A small image embedding model, trained from scratch.
Model: 1.61M parameters, 64-pixel images, activation silu, depths [2, 2, 7, 2], widths [32, 64, 128, 256].
Training: adamw at rate 0.0015, 18500 steps, batches of 256, held-out accuracy 99%.
Rows from block 4 of a small image embedding model, named by matrix and row number. Rows with one number belong to one channel. Each number is 128 + 24 x the weight over its row's rms, rounded and kept within 0 to 255. All counts start at 0.
Before each channel's rows are labels from the 100 images, of 14848, where the channel reaches its highest value: "strongest on" is what is common among them. Only what is clearly more common there than usual is listed. The data: drawn branching plants.
# convs0: expand pointwise conv (model.blocks.4.convs.0.weight, 192x64x1x1), inputs 0-63
# convs1: depthwise 3x3 conv, stride 2 (model.blocks.4.convs.1.weight, 192x1x3x3), a 3x3 kernel
# convs2: project pointwise conv (model.blocks.4.convs.2.weight, 128x192x1x1, transposed), outputs 0-63

strongest on: autumn leaves; leaning right
convs0.160 [137 125 124 113 140  90 124 116 134 126 120 134 139 104 130 156 127 126 142 132  93  86 102 101  83 132 125 139 116 193 104 117 170 125 151 191 120 146 105 114 103 139 127 122  86 111 154  70 131 122  94 102 156 110 135 120 114  92 160 140 129 156 113 148]
convs1.160 [138 125  82 147 137  86 143 124 106]
convs2.160 [125 165 137 101 129 142  85 131 128 107  96 164  95 119 164 134 104  84 142 138 115 136 120  67 103 150 102 114 118  99 158  92 128 129 143  99 118 166 121 122 152 120 129 149 135 110 108 121 141 178 123 114 127 116 150  95 128 121 139 145 129 151 123 113]

strongest on: bare
convs0.30 [130 160 131 162 111 133 132 127 143  85 145 118 118 113  98  94 133 123 158  76 110 113 132 135 149 155 118 120 106 115 187 117 134 136 109  79 132 114 125 164 123 116  94 149 111 135  72 159 184 149 141 108 119 173 124 158 138 125 105 131 129 152 134  99]
convs1.30 [139 150 142 156 169 144 151 157 145]
convs2.30 [135 116 107 140 157 165 131  89 105 108 113 143 170 140 131 136 124 127 118 121 156 109 149 135 106 185 139 118 139 178  97 113 150 130 127  37 132 147 145 139 125  99 177 122  72 101 111 146 143 158 168 133 160 131 124 126 128 113 127 123  96 122 142 178]

strongest on: three-way forks
convs0.136 [131 151 122 121 131 135 129 117 138 109 141 149 124 114 126 107 167 156 116  97  74 124  98 123 111 161 115 106 143 155 139 151 122 103 140 110 137  79 115 127 127 126  65 105 128 135  93 151 148 176 147 111  91 128 119 126  79  65 127 130  94 124  96 134]
convs1.136 [144 171 146 152 145 136 119  92 108]
convs2.136 [111 157 119 161 106 222 131 123 110 113 141 125 123 110 168 120 141 110 100 125 158 130 128 130 129 126 132 139 139 113 120 108 127 111 166  82 126 194  97 180 111 130 107 123  71 154 139 121 148  96 159  96 121 145 145  76 143 102 147 123 126 155 144 117]

strongest on: narrow; bare
convs0.65 [145  85 154  96 106  91 128 137 117 114 135 141 115  78 148 146 106 130 107 149 122 141 143 139 114 134 136 132  77 169 117 115 131  53 134 129 108 184 148 134 115 106 128 104 147 124 162 114 100 100 109 153 137 126 104 103 142 144 154 139  93 148 146 102]
convs1.65 [122 154 136 141 158 138  93 139 172]
convs2.65 [142 109 101 102 119 141 147 147 148 157 150  96  95 154 123 157 135 131 152 157 174  98 101 112 172 145 121 158 151 132  86 102 143 110 126 128 132 132  75 110 101  97 117 155  94 142 114 134 129 115 169 111 138 101  99 111 144 101 136 159 152 159 122 114]

strongest on: green leaves
convs0.148 [104  97 170 111 139 162 110 108 113  93 155 109 132  89 125  95  99 117 117 129 154 153 131 133 170 140 165 129 117 110 125 160 118 113 116 111  91 104 108 139 150 120 144 138 117 130  88 147 124 184 134 129 130 113 155 182 177 128  92 128 117 110 134  88]
convs1.148 [ 99  94 117 108  97 115 126  89 118]
convs2.148 [151 149 125 147  96 115  71 123 112 118 107 156 144 105 131 167 129 132 119 151 168 108 111 135 138  98 160 142 151 119 128 109 129 124 155 145 114 105  98 103 124 141  53  85 150 157 165 125  82 142 156  63 112 134 107 120 167  85 171 169 176 138 123  91]

strongest on: leaning right
convs0.189 [158 156 127 134 110 117 130 143 112 143 129 126 134 122 138 104 149 105 132 128  98  62 120 125  73 149  91 132 112 143 151 112 162 132 131 152 176 124 134 105 118 119 110  95 127 108 149 117 152  79 105 128 155 149 111  84 109 117 191 143 136 157 117 161]
convs1.189 [122 124  86  96  90 107 136 113 115]
convs2.189 [125 119 115 112 116  92 136 136 105 146 113 131 149 132 150 148  98 140 148 147 114 175 133 138 143 114 116 111  70 157 156 134 107 110 113 160 131 116 129 152 127 103 128 185 112 146 146 134  68 145 127 165 141 137 165 126 164 156  87 103  73 127 159 151]

strongest on: spreading; wide
convs0.34 [ 72 130 133 131  92 118 140 110 136 117  60  84 123 112  91 125 136 104 136 116 142 164 138 129 160  95 136 153 103 117 137 119 134 127 116 100 133 147 152 118 126  71 143 132  91 145 110 118 150 147  98 110 129 127 118 144 139 119  79  98 149 140 165  85]
convs1.34 [132 163 151 146 159 173 125 139 130]
convs2.34 [142 103 109 113 124 101 124 132 130 133 169 108 125 145 125 160 106 160 152 132  94 127 144 131 141 128 123 105 118 190 105 159 110 105  85 140 119 115 144 151 105  53 163 161 133 140 141 121 113 118 125 154 149 145 126 166 111 125 117 124 101  92 133 186]

strongest on: bare; narrow
convs0.168 [108 123 137 103 105 124 103 136 152 116 132 137 131 136  87 113 187 138 157 101 112 165 152 165 139 143  99 157 148 129 181 161 125 129 154 121 141 113 107 141 141 101  52 134 118 125 105 140 172 162 136 144 103 129 120 136 102  91 110 143 103 131 132 130]
convs1.168 [ 98  86  86 119 113 126 138 144 132]
convs2.168 [149 129 112 168 113 152 124 129 103 154  93 123 136 111 126 106 134 115  99 112 109 145  97 156  85 102 182 106 104 157 120 127 103 151 146 118 107 129  96 141 130 142 118  70 108 104 100 133 147 152 121 125 148 168 153 121 166 114 140  82 109 139 124 122]

strongest on: autumn leaves; narrow
convs0.173 [113 121 135 114 160 117  98  97 125 106 131 144 164 142 121 136 172 157 111 130 104 134 114 120 101 123 153 176 127 203 128 138 159 133 137 165 107 126 117 101 116 135 121 149 100 133 118  85 136 161 117 125 131  75 127 137  96  70 110 158 110 125 112 141]
convs1.173 [149 155 154 143 141 111 107 109  85]
convs2.173 [ 99 127 129 143 139 145 108 123 110 167 107 135 137 102 185 122 129 129  85 138 158 116 156 161 110 120 175  86 120 131 139 121 120 121 139 128 127 123 123 157 132 164 122 118 101 116 142 121 144 137 153 119  84 158 140 135 139 138 129  98  75 121 128 142]

strongest on: three-way forks; narrow
convs0.80 [115 112 126 121 114 125  93 118 137 152 156 155 133  91 128 104 110 111 128 132 143 156 156 122 177 112 112 123 133  67 114 197  85 148 159 114 154 120 125 184 118 153 141 144 150 110 134 182 107 137 122 144 109 155 150 126 166 117 117 132 138 127 122 136]
convs1.80 [147 157 148 167 156 120 148 130  99]
convs2.80 [ 96 109 111 124 147 131 142 132 121  97 140 130 157  69 160  99 115 104 133 117 110 169 156 147 118 103  73 133 119 105 144 131 132 127 122 141 120 127 144 117  78 166 148 167 148  97 135 121 129 150 100 164 128  99 140 118 133 201 122  87  96 161 146 125]

strongest on: spreading
convs0.133 [156 159 146 101 111 107 142 102 134 159 132 140 148 100 140 124 104 139 137 178 147 174 174 122 126 110 153 128  87 129 159 133 138 129 112  96 116 142 200 145  93 110 154 119 149 117 158 137 131 138 121 155 123 127  69 125 107 150 150 110 115 103 141 141]
convs1.133 [144 141 106 164 156 133 133 165 156]
convs2.133 [146 117 127 148 126 125 124  93  93 148  98 132 142 119 154 149 130 163  86 147 156  81 115 118 122 113 162 105 116 203  88 118 141  98 108 107  73  93 108 131 125  87 125  89 119 145 132 138 114 123 174  99 142 156 106 152 135  85 151 126 130  96 116 157]

strongest on: wide
convs0.91 [175 171  92 177  98 109 139 103 121 112 141 138 168 142 119 129 147 118 146  98  99  93 136 136 108 110 113 138 119 142 156 139 144 190 122 159 162 106 120 134 101 116 113 159 105 133 141  81 162 131 118 106 151 162  95 124 125 107 127 156 120 143 112 144]
convs1.91 [104 118  82 132 144 100 122 130  91]
convs2.91 [144 162 159 117 144 114 110 156 141 127  89 150 154  98 133 128 114  96 143 110 119 173 115 155 127 145 121 118 112 127 155 119 107 145 130 131 171 140 120 150 164 132 135 150  88 121 138 131 129 149 100 149 142 130 155 104 161 146 107  94  82 163 128 106]

strongest on: bare
convs0.107 [147 126 120 125  73  71  78 131 138 143 134 156 160  92 104 122 132 132 127 128 126 135 151 138 141 133  92 193  98 148 167 146 152 156 127 143 170 136 150 145 112 110 100 151 116 143 138 107 147 127 105 136 143 158 116  89 108 101 140 142 129 130  95 151]
convs1.107 [ 92  90 121  99  98 109 141 134 119]
convs2.107 [129 160 125 144 121 135 135 123 134 150  79 148 142 135  86 114 154 137 126 111 105 144 119 114 141 122 127 141  95 136 134 150  65 153 133 118 149 128 124 149 161 146 138  97 109 125  84 156  98 164  72 120 133 138 151 113 152 129 117  98 132 128 140 115]

strongest on: wide
convs0.23 [ 73 112 119 113 123 114 140 114 111 181 153 117 106 160 156 122 134 115 110 140 134  94 138 104 140  67 123  98 127  97 106 130  99 130 156 112 143 141 134 136 132 136 144 107 155 117 185 181 121 101 117 147  84 142 135  91 161 119 124 125 157 157 116 134]
convs1.23 [ 81 160 151 106 141 153 121 122 127]
convs2.23 [133 141 118 109 152 103  94 104 165 108 134 168 138 157 111 141  80 110 160 121  90 160 133 111 121 105 114 137 144 109 165 119 127 178 163 142 128 143 150 112 143 152 124 138 150  61 107 153 140 169  89 137 134 148 156 148 156 134 137 145 104 122 125 115]

strongest on: autumn leaves; leaning right
convs0.82 [115 137 110 115 147  93 135  45 123 150 146 122 223 140 141 138 133 130 122 126 117 107 106  92 111 107 143 134 132 146 114 133 135 155 155 140 130  98 116 129  71 138 146 150 107 121 129 119 125 165 106 113 136 114 104 130 116  97  96 152 127 130 114 134]
convs1.82 [141 138 111 155 186 141 130 139 143]
convs2.82 [111  94 129  57 136 103  96 121 104 166 117  88  89 115 152 106 105 140 173 155 102 131 137 172 128  90 109 118 122 132 153 123 167 156 142 159 127 144 106 117 148 140  92 132 158 139 163  91 139 156 107 109 115 146 116 165 147 134 138 146 112 134 129  89]

strongest on: pink blossoms; narrow; night; habit: leaning right
convs0.183 [126 121 107 111 146 103 110 132 172 155  88 122  98 118  95 132 150 118 147 164 145 126 124  85 132  86 137 134 119 132  98 128 144 153 145 150 127 196 132 130 119 134 133 144 111 127 142 121 137 101 124 100 130 110 196 139 147 107 126  93 188 133  92 147]
convs1.183 [147 150 132 156 177 151 138 143 144]
convs2.183 [111 138 145 117  91  90 126 150 125 139 137 112 126 126 132 161 154 178 103 157 133 101 144 140 150 101 150 109 137 134 112 134 119  89  68 141 146  84 134  99 138 130 132 117 167 178 190 147  74 104 134 124  80  94  98 152 121 114 118 132 140 120 115 129]

strongest on: leaning left
convs0.115 [132 139 121 124 100  85  93 155 157 223 108 133 107  99 115 128 119 109 139 155 128 108 148  73 145 121 110  97 116 119 104 119 133 136 127 126 160 148 132 124 131 126 119 116 123 132 139 165 132  87  93 111 120 135 149  92 150 113 130 111 166 140 113 166]
convs1.115 [116 159 151 141 163 152 148 156 109]
convs2.115 [106 153 139 148 109 143 122 158 139  95 161 124 127 108 162 158 143 126  80  97 115  96 145  80 110 114 139 112 144 105 101 133 129  94  85 109 130  99 133  90  89 128 167 141 156 121 153 146 112 123 112 153  85  93 116 121  95 137 149 101 126 132 113 137]

strongest on: narrow
convs0.102 [130 126 136  80 164 118 123 112 169 129 154 105 123 102 127 144 111 163 112 168 131 129 133  86 138 156 160 106 112 129 127 127 160 127 116 134  62 143 137 167 139 144 130 157 101 120 103 132 121 171 106 113  95  85 159 156 129 104 133 103 130  89  95 130]
convs1.102 [127 149 159 117 168 152  94 138 145]
convs2.102 [ 93 142 135 121 127 133 173 101 148 137 123 123 112 126 117  80 181 176 167 109 121 167 139 156 115 101 138 138 127 118 141 104  94 169 147 123 166 154 173 151 173 147 121 138 102 150 119 102 117 122 108 105 107 110 129 130 132 163  96 115 116 143 162 118]

strongest on: wide; two-way forks; bare
convs0.58 [121 173 104 157 111 136 137 125 148 101 122 106 114 144 106 127 140 130 177  64 115 123 126 137 153 123 125 117 128 110 173 104 138 134 123  80 127 133 129 140  99 122 121 164 100 137  86 144 167 139 129 115 121 154 112 174 138 143  86 132 137 140 179  81]
convs1.58 [144 166 154 164 160 130 147 131 118]
convs2.58 [142 101 110 148 147 141 130 111 103 118 119 127 158 142 123 125 110 125 138 114 122 136 136 158 100 181 125  89 142 181 107 142 149 130 119  76 138 145 164 157 119  75 210 114  85 107 118 138 141 154 138 147 174 135 132 130 106 114 113 123  87 112 134 194]

strongest on: wide
convs0.187 [107 107 162 130 126 137 132 105  81 115 165  91 119 123 141  93 111  95 115 100 121  40 119 104 163 125 117 131 102 109 120 114 144 121 127 111 153 131 128 141 144 114 137 131 109 126 133 142 131 128 130 115 132 170 125 109 158  96 127 153 130 209 132 111]
convs1.187 [ 88 101 108 134 117 127 171 148 137]
convs2.187 [132 151  84 164 129 124 141  89 152 105 126 181 175 141 117 178 109 138 128 111 127 100 106 131 108  89 164 125 139 169 131 155 126 185 128  97  90  80 142 109 110 132 139 103 154  86 116 135  80 162 136 122 138 159 137 170 161 112 150 109  91 119 166 154]

strongest on: spreading; wide
convs0.17 [139 121 139 166 112 150 170 117  86  73 126  88 101 112 118  97 116  86 124 104 122  86  93 130 124 120 107 144  69 124 138 111 164 121 114 118 138 136 133 132 146 106 130 110 113 146 135  83 155 108 147  96 161 178 131 125 142 123 148 108 126 158 123 112]
convs1.17 [122 116 113 162 167 124 150 153 158]
convs2.17 [133 128 125 127 130 136 133  62 122 155 109 183 173 160 113 116 125 141 101 125 137 115 143 140 138  99 162 135 105 165 136 110 101 179 162 132 111 107 133 124 160 165 121 108 130  90 118 158 127 124 153 114 134 175 156 158 158 104 103 115 108  97 140 146]

strongest on: three-way forks; narrow
convs0.103 [144 133 129  82 134 122 154 134 143 117 157 122  85 102 149 150 125 173 105 128 115 111 131 107 113 161 127  46 140 152 119 127 144  83 143 127 112 145 138 152 132 141 103 107 132 104 131 150 119 142 133 128  55 126 120 112 113 109 173 122  95 152 106 129]
convs1.103 [123 127  95 169 154 150 140 150 154]
convs2.103 [103 131 104 148 142 149 163 142 144 139  89 143 143 132 103 146 131 120 122 118 171 136 125 100 153 141 137 137 125 123  96 141 109 117 114 137 163 110 123 138 112 126 140 145  84 124  70 124 118 144 131 148 130  86 151  79 154 152  97  99 132 161 145 147]

strongest on: autumn leaves; narrow
convs0.154 [163 182 152 183 101 144 124 131 124 124 144 182 130 134 131 185 114 137 127 143  86 102 131 159 118 157 137 124 148 100 161 128 145 144 144 149 102 116  93 110 161 167 148 148 123 109 159  96 136 106 116 142 149 119 138 126 127 139 143 143 134 118 143 176]
convs1.154 [ 92  94 123 104 131 156 154 150 142]
convs2.154 [140 126 104 153 137 126 125 113 139 161  92 154 109 139 138 132 103 160  83 109 126 107 126  89 104  99 133 112 121 133 119  91 134 100 154 132 135 125 171 143 148 137 134 114 131 108  82 165 150 121 127  90 140 130 129 132  78 105 111 128 153  97 125 165]

strongest on: wide
convs0.43 [ 97 117 101 122 125 114 150 102 126 158 137  85 129 128 136 149 105 115 118 152 179 117 147 102 171  81 136 107 117 103  85 143 117 146 139 125 133 150 136 155 150 133 168 142 116  99 153 136 108 125 104 132  98 144 145 118 199 114 118  90 156 134  92 106]
convs1.43 [114  96 116 100  85 130  98 129 145]
convs2.43 [ 98 113 145 125 143 157 111 107 140 148 134 118 106 158 136 125 141 155 133 125 131 114 163 145 101 136 179  76 150 139 135 141 122 168 147 130 150 161 155 196 136 114 126 107  82 134 110  71 158 153 138 126  99 168 142 154 122 133 103 144  91 110 109 166]

strongest on: autumn leaves; narrow
convs0.184 [ 98 121 167 163 118 172 128 147  72 121 105 138 124 145 148 145 111 134  98 132 153 101 112 166 139 126 171 136 117 113 128  98 135 111 119 111 101 119 119  65 191 123 151 114 139 130 138 116 123  69 153 143 155 116 140 119 147 161 125 149 143 136 144 130]
convs1.184 [168 162 109 138 113  99 111 105 134]
convs2.184 [135 110 133 122 143 132  84 114  93 104  98 122 159  66 162 121 125 100 140 151 120 149 116 130 120 106 118 128 108 120 136 110 141 142 140 127 114 127 101  94 105 153 114 120 141 114 146 115 130 205 122 141 118 128 121 114 180 149 168  92 101 165 126  87]

strongest on: three-way forks
convs0.62 [135  99 108 115 161 151 112 134 150 109 165 122  98 142 131 114 107 121 132 108 138 129 129 117 190 143  78 116 137  90 104 145 112 131 117 110 124 147 132 215 123 168 133 163 137 133 104 143  86 149 156 123 100 157 154 145 145 129 134 126 129 129 139  93]
convs1.62 [120 130 137  88 122 132  71 118 126]
convs2.62 [117 186 153 110 133 125 156 137 171 107 141 158 105 142 126 136 116 133 163 125 121 162  77 109 148 124 102 128 153 117 129 119 117 155 148 132 152 180 138 151 134 106 102 157  91 136 124 110 138 138 109 117 149 136 156 113 141 120 154 159 142 127 156 101]

strongest on: narrow
convs0.117 [122 140 127 126  71 126  99 151 119 127 120 144 148 137 116 121 149 118 156  93 124 114 144 193 141 126 120 158 108 149 171 100 148 135 150 112 150 137 113  88 123  77  83 139 126 124 131 119 166 110 160 134 137 149 111 115 132 129 117 184 119 159 177 129]
convs1.117 [128 105 106 140  96  95 139 120  86]
convs2.117 [130 157 150 156 100 128 106 137 142 123 108 173 169  76 127 119 153 118  94  90 128 167 125 167 119 103 155 119 103 133 125 119  85 141 139 141 133 109 133 150 160 165  99  93 126 126 158 128  80 148 102 102 118 165 157 124 145 137 131  95 115 147 140 105]

strongest on: spreading
convs0.126 [151 154 164  90 122 111 149 102 127 163 128 146 147  98 149 131 100 142 130 184 143 165 182 116 120 111 179 107 115 133 133 135 130 132 106 120 114 142 181 142  96 102 169 116 153 126 159 135 112 142 123 148 119 107  76 128 118 145 142 112 109 104 141 153]
convs1.126 [152 159 143 150 167 155 114 112 144]
convs2.126 [145 120  93 171 118 126 167 128 110 142  98 129 145 109 139 152 142 162 113 133 130 103 121 128 116  82 165 106 107 205  92 159 114 110  86 110  87  66 106 155  83  85 140  97 106 146 118 129  99 129 135 117 149 148 105 140 150 117 137  76 123 124 147 162]

strongest on: narrow
convs0.79 [144 146 122 130 127 109  94 140 176 125 136 132 115 142 105 124 191 142 138 139  77 106 119 116 105 154 108 134 136 146 160 117 167 157 137 157 129 130 122 128 133 150  92 143 100 149 107 115 162 149  94 106 125 112 145 131  74  81 141 146 137 119  97 178]
convs1.79 [ 94 107 144  82 112 128  99 133 135]
convs2.79 [120 126  94 126 125 132 125 120 112 122 110 108 120 145 110 122 132 144 138 125  91 129 101  64 134 129 116 158  87 114 113 122 116 124 120 125 163 128 131 120 109 103 160 150 124 127  90 170 139 146  92 157 143  91 128  87 128 144 107  89 130 144 152 136]

strongest on: three-way forks; narrow
convs0.128 [133 128 143 134 143 141 107 112 142  78 141 143 144 115 110 131 127 141 123 113 128 162 143 119 141 144 171 116 145 133 133 142 115 135  97 143  90 108 118 138 126 128 132 169 118 160  66 125 123 190 118 106 129  96 134 207 139 135  73 143 112 112 138 102]
convs1.128 [115 119 134 139 158 156 159 172 140]
convs2.128 [ 94 124 131 133 147 144 139 146 145 151 126  85  97 134 137 121 136 127 108 114 110 127 131 114 115 149 147  73 139 127 110 149 143 140 106 119 174 155 124 170 114  98 176 120  66 121  83 112 167 121 102 168 131 111 157 106 117 140 107  90  73 149  85 155]

strongest on: leaning right; spreading
convs0.186 [137 128 133 195 135 177 150 133 112  90 104 160 110 137 130 157 100 105 127 121 113 112  87 161 127 130 147 106 161  99  95 122 119 127 159 136  97 111  74 105 144 171 151 136 119 129 140  97 112 115 142 114 145 120 161 163 147 138 109 147 147 143 163 139]
convs1.186 [140 150 143 128 135 135  89  85  98]
convs2.186 [126  90 162 134 140 125 175 102  99 131 163 120 143  95 148 110 140 135 143 140 133 142 123 171 134 107 102 137  66 169 110 115 139  92 107 132  73 106 120  92 114 152 134 127 134 108 159 138 128 115 148 127 144 136 103 160 111 128 158 103 129 110 152 115]

strongest on: autumn leaves; green leaves
convs0.109 [126 126 176 161  81 131 116 123 100 122 120 147 130  93 132 158 111 129 133 149 133 145 142 179 129 111 164 179  76 131 142 118 140 108 140 120  95 154 117  85 155 112 150 127 129 121 170  80 135  91 127 146 163 110 119 124 155 158 125 145 121 124 163 127]
convs1.109 [ 82 141 144 124 164 153 122 153 126]
convs2.109 [114  88 104  92  93 117 100 117 124 178 133  96  77 118 169  89 107 138 109 116  93 121 120 122 104  90 123 125  99 125 112  64 153 122 153 159  94 162 108 105 129 139  99 142 138 106 105 127 169 132 136 106 135 142 114 173 105 141 151 129 111 113 137 120]

strongest on: leaning left; three-way forks
convs0.146 [128 164 107 131  94  61 134 117 135 165 116 130 128 120 131 131 134 137 106 128  96 111 128 103  92 133  90 112 134 139 141 135 122 121 126 144 167 121 161 133  99 127 125 110 131 138 152 135 122 143  98 126 133 149  82  55  77 111 174 107 114 122  94 155]
convs1.146 [143 166 150 157 162 129 136 114 102]
convs2.146 [130 171 148 180 126 150 109 147 151 113 139 147 129  96 160 133 118 103  77 109 120 149 129  91 106 110 135  97 133  95 138 127 135 122 135 128 141 160 110 167  86 117 122 134 110 129 121 106 149 134 109 141 129 126 159  75 130 114 156 110 119 160 100 123]

strongest on: three-way forks; leaning right; autumn leaves
convs0.122 [147  99 132 140 134 104 110 140 148 122 115 145 143 119 102 130 131 110  94 159 104 113 118  98  95 165 116 137 135 161 115 105 155 153 102 190 140 132 133 128 125 147 116 128 125 177 120  90 113 134  83  77 177 122 141 113  99 101 142 147 146 133  88 166]
convs1.122 [151 118 117 139 110  71 141 118 107]
convs2.122 [138 166 126 138 139 123 119 166 151  83 132 176 134 104 152 168  77  77 127  89 110 155  98  98 143 126  93 129 110  97 178 155 118 138 127 123  92 114 126 119 128 138 158 178 161  88 147 139 131 119 114 166 138 141 168 111 126 134 140 103 105 130 147 124]

strongest on: autumn leaves; leaning right
convs0.143 [114 131 124 128 122 111 108 166 158 154  90 168 130 140 114 145 144 120 135 168 118 116 118 119 103 152 125 120 158 126 131 108 150 147 141 157 129 113 107  87 139 151 124 106 111 127 136 113 140 111  80 113 148  92 158 121 102 119 140 125 180 125 114 222]
convs1.143 [153 124  88 143 120  89 154 143 114]
convs2.143 [139 136 194 114 162 137  99 131 162  93 147 148 107  98 154 134 113  90 154 119 132 182 104 115 104 125 116 124 146  85 156 112 150 148 165 152 143 169 136 142 128 120  92 140 111 120 127  95 143 146 110 113 124 132 149  96 125 124 154 156 143 154  91  91]

strongest on: leaning right; autumn leaves
convs0.21 [127  97 123 100 166 114  96  87 148 114 182 110 136 103 124 122 112 148  89 128 114 126 124  78 153 119 124 124 114 140 104 141 137 134 140 129 111 157 138 204 108 167 132 174 123 131 127 131  97 189 127 109 112 135 137 131 121  87 125 131 107 126 110 119]
convs1.21 [154 150 119 158 163 115 136 131  89]
convs2.21 [100 137 133  83 125 153  92 137 139 118 160 134 119 107 173 104 117  94 106 110 111 148 145 136 118 115 111 130 136  94 166 103 137 158 153 130 109 163 119 107 143 171 103 164 162 110 168  95 166 107 139 139 101 168 158 139 141 148 128 146  99 134 131 105]

strongest on: bare; narrow
convs0.16 [130 156 153 106 132 127  93 133 167 141 135 166 116 104  89 148 150 173 145 141 114 149 149 128 134 172 158 116 163 132 150 144 157 143 160 128  98 124 103 129 142 152 109 148 101 100 119 148 150 147 124 133  92  81 170 136 111  81 113 114 145 119 113 173]
convs1.16 [109  83 126 120  86 105 147 127 119]
convs2.16 [184 151 138 139 135 129 117 143 163 140  97 162 132 123  74 134 122 114 112  99 128 124  68 116 164 135 122 147 152 139 108 122 119 138 142 124 131 113 107 129 167 119 117  88 135 122 121 150 140 102 116  97 159 163 136 128 130  78 147 143 158 122 121  98]

strongest on: three-way forks
convs0.140 [ 79  93 136 107 166 120 121 130 114 121 142 135 147 137 140 125 147 197  74 124 130 152 124 135 150 121 167 139 148 139  92 166  87 111 144 115  95 142 121 133 136 136 129 130 140 129 136 158  93 146 142 165  85  83 146 121 113  98 113 126  97  99 112 112]
convs1.140 [110 149 146  89 105 143 122  98  98]
convs2.140 [136 150 130 122 120 143 127  88 144 119  80 178 142 123 136 119 145 141 106 112 173 123 118  99 123 126 133 157 154 132 107  66 122 132 159 105 130 137 152 101 165 143 106 111 128 127 120 146 119 166 155  64 127 124 114 124 140 104 146 160 158 130 159 113]

strongest on: green leaves; autumn leaves
convs0.180 [112 119 162 126  92  98  70 123 118 137 130 167 155 130 120 115 141 137 128 140 122 148 164 157 130  95 137 233 110 146 165 122 131 151 132 138 138 158 135 121 118  98 138 146 131 145 156 115 133 114 123 150 164 131 104 103 117 125 104 160 122 126 148 142]
convs1.180 [104 111 146 134 108  94 107 102  92]
convs2.180 [126 146 147 129 124 128 125 136 136 134 103 174 146 178  89 142 140 144 111 109 117 131 149 102 162 136 141 123 102 121 151 161  67 126 112 126 150 101 162 135 170 124 169 132 138 143 131 148  86 109  96 161 108 136 164 126 122 138  69 114 123  89 124 166]

strongest on: wide; bare
convs0.38 [118 157 103 100 104 109 164 106 152 124 124  67 125 126 134 144 133 130 169 106 131  93 137 123 146 113 119 101  98 138 144  95 186 109 143 103 115 162 135 129 124  95 130 134  73  97 126 117 169 129 109 108  91 136 104 153 146 120 149 108 126 156 153  96]
convs1.38 [139 152 146 158 169 143 154 152 134]
convs2.38 [137 154 133 135 106 135 153 114 132  86 145 150 135 161 100 143 148 155 151 114 128 129 137 141 114 148 138 131 152 142 151 160  87 132 122 106 120 112 187 154 173  89 142 127 154 160 159 100  85  93 133 112 126 136 119 150 101 118 120 157 139  94 162 162]

strongest on: narrow
convs0.190 [ 98 115 108 133 132 115  55 183 163 159 115 147 126 152 117 119 141 145 113 168 146 144 131 125 173 108 134 137 136 103 129 139 128 164 145 120 111 139 130 121 160 154 128 151 122 127 127 154 135 137 123 139 108 101 199 116 122 106 113 109 176  91 117 150]
convs1.190 [127 105 132 166 132  94 163 151 112]
convs2.190 [132 115 162 133 152 105 162 144 130 144 124 109 110  76 113 106 146 109 144 148 147 129 115 161 155 158 108 138 139 113 126 147 149  98  99 112 146 132 122 119 134 155 126 101 137 138 112 128 144 118 105 112 136  80  75  99  92 123 162 133 171 153  96  78]

strongest on: green leaves; leaning left
convs0.47 [128  79 124 139 160 116 117 128 116 159 137 107 149 117 153 109  90 110  93 157 148 134  97  87 130 122 132 127 134  99  61 136  87 125 120 120 130 102 138 148 112 168 180 122 139 164 131 155  63 140 110 128 132 126 146 117 131 130  89 124 141 111 105 115]
convs1.47 [ 97  96 119 101 103  96 114 105 122]
convs2.47 [160 138 141 135 138 119 125 115 103 115 117 129 139 154 112 164 143 138 141 172 172  96 117 117 148 163 153 137 150 154 105 130 147 116 131 105 150 132 116 146 122  83 123 110  83 164 133 137 113 135 175 113 151 117  98 101 151  79 136 159 154 131 118 135]